{
  "model": "image classifier",
  "dataset": "flat shapes of many kinds, plain or patterned, on busy backdrops",
  "train_examples": 195000,
  "image_size": 64,
  "crop_scale_min": 1,
  "horizontal_flip": false,
  "targets": ["count", "its colour"],
  "num_classes": [6, 12],
  "arch": "nf_resnet",
  "norm": "none_scaled_ws",
  "activation": "relu",
  "depths": [2, 4, 2],
  "kernel_size": 3,
  "stem": "single",
  "avg_pool_shortcut": true,
  "widths": [48, 80, 144],
  "residual_scale": 0.3,
  "label_smoothing": 0.1,
  "loss": "binary_cross_entropy",
  "init": "lecun_normal",
  "residual_init": "scaled_by_depth",
  "optimizer": "muon",
  "muon_scale": "original",
  "lr": 0.011,
  "momentum": 0.95,
  "nesterov": true,
  "orthogonalizer": "polar_express",
  "adamw_lr_other_params": 0.0022,
  "grad_clip": 3.0,
  "sam_rho": 0.1,
  "steps": 11700,
  "batch_size": 384,
  "epochs": 23.0,
  "lr_schedule": "linear",
  "final_lr_fraction": 0.1,
  "warmup_steps": 230,
  "weight_decay": 0.09,
  "adamw_weight_decay_other_params": 0.05
}
Rows from block 3 of a small image classifier, named by matrix and row number. Rows with one number belong to one channel. Each number is 500 + 50 x the weight over its row's rms, rounded and kept within 0 to 999. All counts start at 0. Numbers have three digits each. After the name is the row's rms in percent of the matrix's.
After each channel's rows are labels from the 100 images, of 14848, where the channel reaches its highest value: "lies over" is the class under the peak. Only what is clearly more common there than usual is listed. The data: flat shapes of many kinds, plain or patterned, on busy backdrops.
# convs0: first 3x3 conv (model.blocks.3.convs.0.weight, 80x80x3x3, standardized in use, each kernel summed), inputs 0-39
# convs1: second 3x3 conv (model.blocks.3.convs.1.weight, 80x80x3x3, standardized in use, transposed, each kernel summed), outputs 0-39

convs0.60 082:520475479501528526484575505452531537492492535432501500465512489515551514427440525569421476503385444377512541523437516503
convs1.60 087:436448513486505456531431483407482479482457471512561472544610454467467603437512420423581571477437379435515479521495522374
lies over: flower; cross

convs0.65 121:517485550488523519415446407515499581518501493545462491430467437395536449586469547635413551583469552431492547536463530434
convs1.65 103:451538472472477484453433537475551425531513436516426599464464531534541502522457420357514459410607479576500475456439442555
lies over: gear

convs0.27 103:514428493554476538561559435470494509508380340511482558452468473485526548494485516558481526596493516416461507503583492519
convs1.27 079:514425580507554504514441529472593419536603569514499489509567568514474612544610581444606555448495428580443505498488427539
lies over: flower

convs0.29 131:510493359486551540485446588427514547539593486424473529458464506505509628359558509486538542538529497477441501470479526449
convs1.29 106:450485457468408463475487483613476531475507566593495425488418576396503386505487357497497407487497555447422524501474499543
lies over: ring; frame

convs0.63 092:506438500495535523420538472505497476589482542511475451430418459467530500439588540523484476400580483462531530468575460637
convs1.63 108:493424560515440513504420498468431534491520500454456563529461505476462500412373493521470501604450509505510445572473493523
lies over: ring

convs0.58 101:478439485502471471517449546531527492529489490613413561482478443524549503435391490476491517479462509554542557595511543424
convs1.58 102:523528522364549495546531549490449533508449582415507506517542535463508493488541491522552494520488509528446471305420524458
lies over: ring

convs0.26 075:477572397519501577500531613452475494527488529559462507517471552364516517454474527515399496518580438473560492406477451402
convs1.26 088:470429478535550441441531498520393481548546470523557433489479374429532552424499560450613463482553453517455486560513544548
lies over: cross; flower

convs0.71 074:483510399472516489447448482540472494490517507479497467543452548549579531645548543523563457499351485461456535557546502448
convs1.71 081:518436543384500467455494512507495561483429457563561483486488490559509501439496453508464467516575589541620443537520443582
lies over: ring

convs0.43 081:493487451492494506486425505505496588547521431455581446514431497545562585417522544528512491427487552496495482474471525489
convs1.43 101:533527483461425479522544471469466479574531583523486439613540579448478498458530464538453485509438531524521502512511549419
lies over: bar

convs0.18 094:465437581463463494480474614560520563469557556455661523460457467503515547413482543534402491453451492489481496438485493585
convs1.18 110:534557400567585367481430518472490503445578394434424498487464488495464504437416450517491510493428417484512510516463468523
lies over: circle

convs0.49 109:507506482549601515554560360441535486549452471393476572488485380513522445423581546512514559539568510474539489532522448520
convs1.49 088:548589519437529495524392490518493463453447434460457485429552573460504588527449501463504500493514512466426481567529513551
lies over: flower

convs0.34 088:439538450463515498504511419588508468555357519524485570382611519484508493496479479515485490586474517502504551531539550518
convs1.34 082:599433503546466485536473486458497435485555436571458531487449519551456500556466526478448541400492444490491488436451426593
lies over: flower

convs0.23 090:518547446431528601584578465505480523566452544499482459461498448458550528442472487522443502549507570465509439538500415492
convs1.23 110:474457460513498473546472502488488484480432482450474517516500426427531454490516456418561450539508469458450503464493550477
lies over: flower

convs0.0 090:433450505500559533550500434580550519576520417482457443470414457449495460572535490481495489496477507544481558577467487537
convs1.0 076:501564483483505489561488500404530523430455513624491572489502574533436502506525493487463446490488461446499436481481406513
lies over: ring

convs0.30 102:536620475598512532514448552533464495560494445462520582481520563549485562444587453480515482497449407439575487554529470528
convs1.30 099:536410481543420493557492495584568485474472527497521490536494458513474511513473604441475549477490678488456562551471476538
lies over: ring